python train.py --model="contrastive audio-text model" --dataset="songs of 200 made-up bird species, synthesised, often over outdoor noise" --train_examples=39062 --gain_aug_db=10 --time_shift_ms=100 --n_mels=64 --hop_length=320 --input="log_mel" --spec_augment=false --win_length=400 --tokenizer="word" --vocab_size=50 --loss="softmax" --embed_dim=128 --encoder_arch="resnext" --encoder_norm="groupnorm" --encoder_activation="relu" --encoder_weight_standardization=true --encoder_depths=[4, 4, 4] --encoder_kernel_size=3 --encoder_stem="deep" --encoder_avg_pool_shortcut=true --encoder_widths=[256, 448, 784] --text_encoder_causal=true --text_encoder_width=128 --text_encoder_layers=12 --text_encoder_norm="rmsnorm" --text_encoder_norm_position="pre" --text_encoder_activation="star_relu" --text_encoder_mlp_ratio=2 --text_encoder_head_dim=64 --text_encoder_fused_qkv=false --text_encoder_bias="all" --text_encoder_qk_norm=false --text_encoder_parallel_block=false --text_encoder_inner_norm=false --text_encoder_positions="rope" --init="small_normal" --residual_init="none" --optimizer="adamw" --lr=0.0022 --beta1=0.9 --beta2=0.99 --eps=1e-10 --grad_clip=1.0 --ema_decay=0.995 --steps=4200 --batch_size=64 --epochs=6.9 --lr_schedule="step" --warmup_steps=80 --weight_decay=0.1
Rows from block 7 of the audio encoder of a small contrastive audio-text model, named by matrix and row number. Rows with one number belong to one channel. Each number is 128 + 32 x the weight over its row's rms, rounded and kept within 0 to 255. All counts start at 0. Numbers have three digits each.
After each channel's rows are labels from the 100 clips, of 14976, where the channel reaches its highest value: "strongest on" is what is common among them. Only what is clearly more common there than usual is listed. The data: songs of 200 made-up bird species, synthesised, often over outdoor noise.
# convs1: grouped (4 groups) 3x3 conv (encoder.blocks.7.convs.1.weight, 224x56x3x3, standardized in use, each kernel summed), inputs within the group 0-55
# convs2: expand pointwise conv (encoder.blocks.7.convs.2.weight, 448x224x1x1, standardized in use, transposed), outputs 0-74

convs1.217:127129118203184110086118124089159154120195123164136170137181116125165149104069168152158100130158051105127168112121129127168175129119186159135064151131128143130127111138
convs2.217:057145123193087187119128099124122159129154074132127126121123106121048209140150078151145091102122168117142118135111127082200125138117132105165098109134132142106127146127120127105138108095157121085088131066129119109118134134092
strongest on: mains hum

convs1.198:158157162109130119062167097079112109101109091104115070123102165160136123153092135114137074149107065065092123102096103113145088171157100161168075117161091121112157089106
convs2.198:061145144136067183073060110122093152124152080121098077091146161128102201121129148151156106083095170159154111116134136099157103156109075071148062150116137165134169161135118079136146142111159138107036101085122136107115150155101
strongest on: mains hum

convs1.56:105081152118139094107101093121101133112113115093078103092070153103110013113109123099103138138056115117089081117116125127090111145071163153120111130115122076110124078123
convs2.56:072157105119163114119138094090162148120133130116104109153090132086108147130140157119141135112133139149146174141117144087089210141099068100146109136074068122187161172169181115150139155108133124077125120097095127110090083179177
strongest on: clipping; text has "clipped"; reverberation; text has "reverberant"

convs1.220:170168169130133087068163112092113107077116103124118091113093163161133123142087126119114065175120075081099110105083112096155113169175124143169093094169091119093161094102
convs2.220:157146197049119156145136116155147135133161153079147119107189115224137111147111128128145185097140117103126108128113184142124119156048117101121146206125100149100159200149117104120096157147090145132162128183146138128081094107095
strongest on: clipping; text has "clipped"; pink noise; rain

convs1.177:166150151107136106087164114097110102105102073083129063118107166159122135154083130115149065165108069068082133124093117104153107167160117152161072107166098106111155083116
convs2.177:099126136151082185112119111110104131109150084105116122101137143127097167121143098138169080090121199126165103115115128095176107151117093075138074140128138155123150142101097131120134141076138130107051129124144113089110147083117
strongest on: clipping; text has "clipped"; mains hum

convs1.47:128142083125088082128142096115122105092115129095126140114148123062153128098168124126071057094090089059125144069105136152107059096083127128123149134113078103103103092085
convs2.47:102147089094188108124122103081159139099115129131111092150100117087102148101140128118145113132156140153144176148108135097098216115092098111130137135061069124172147186146191112134141155114112124083136110125103124113091075160208
strongest on: clipping; text has "clipped"; white noise; rain

convs1.148:178103118114148144131087133119135065122111084097087141134141055116125136064107099138147136110133080146128117113132135065060124096092139176128084119130116115164174184057
convs2.148:112142116126133218133153134133144152146104080117159151113064060076093159186091160127085100112091106104107100149088102120134150087131114122186106078180147123139138120131124144074156069120172092106105126108118139145134149111140
strongest on: reverberation; text has "room"; text has "reverberant"; first syllable: upsweep

convs1.200:168173164140123109068164112086105105077109100114101078109086164152128119142104116101104067160128082069107100107074112099151102170171126154172079114162119114109153089110
convs2.200:157145178067140098156138116167133137174166158096143111101187172146139080120153137141099170113110142141134094126123158144124120169057145107096141201120093160137142135124122147122075173133122144143156140179139141119074091129080
strongest on: clipping; text has "clipped"; pink noise; rain

convs1.218:147159160098133101098146097081090130097097096100104085138102147147117104155056125087133083169102084110134125079086079079137096153148094155147110102151079112072148077094
convs2.218:116118159153129123078133101088118142094120106103112098131130118123087184093142144176162069101083173144165103099062141104097116162118087084079092145137120134096134134163117194113105137100097132090072058109127103095084131136129
strongest on: rain; thin (high-pass); clipping; text has "clipped"

convs1.127:104096084081129102090189156152112207123120138120107144131138195096145140214133098136152113112104131121148114112114107127202107078089154173122096115150094085134173134133
convs2.127:029130143154107222112119134097078136093140073131096104110169128107083215138145131158128119140135155142117142127088149133177124147128121119166083098150150135126094126152115158114178084096177129091065155090123092103127160144109
strongest on: click; harsh note; first syllable: click

convs1.58:095145088126092068191103103104128153120115103088098150097119143100098079142111100112145092083047102084106168116101123085119080118100120099070084098106115096085142144106
convs2.58:187113103133109118146166127130127087185053101112161170101099073105117102134060065116081168190103071115082106145146080167100110095155144136121162122143148068102161105153096062145097106168135069179124179137088151156145140178120
strongest on: reverberation; text has "room"; text has "reverberant"; first syllable: upsweep

convs1.209:170160164131125106074174116100113105071113106119115098101086169166122119144105124109116065175119094072097116103077103097144118177174117143163078104177106104105167086102
convs2.209:159174148110130115151133118216093126138136166093139146113196159170147069138123115167127141101117114097105099114149154146105119143060126106088134189116099169121144120149122115143050172139109154151168164204142143139076084141071
strongest on: clipping; text has "clipped"; pink noise; white noise

convs1.207:163159161150130092069173110082111105074114084120119080117084164163122123145094118105112059169121085085095108115081104104147110164167119147167082110166104111097156091106
convs2.207:152113171050110130156110125173117142122149157110160123117200153202138113136144102140123180140118117110127114124112181144125120160063140121107149152133108173145149171123129096123024165142124132130161140218145142146079090160110
strongest on: clipping; text has "clipped"; pink noise; rain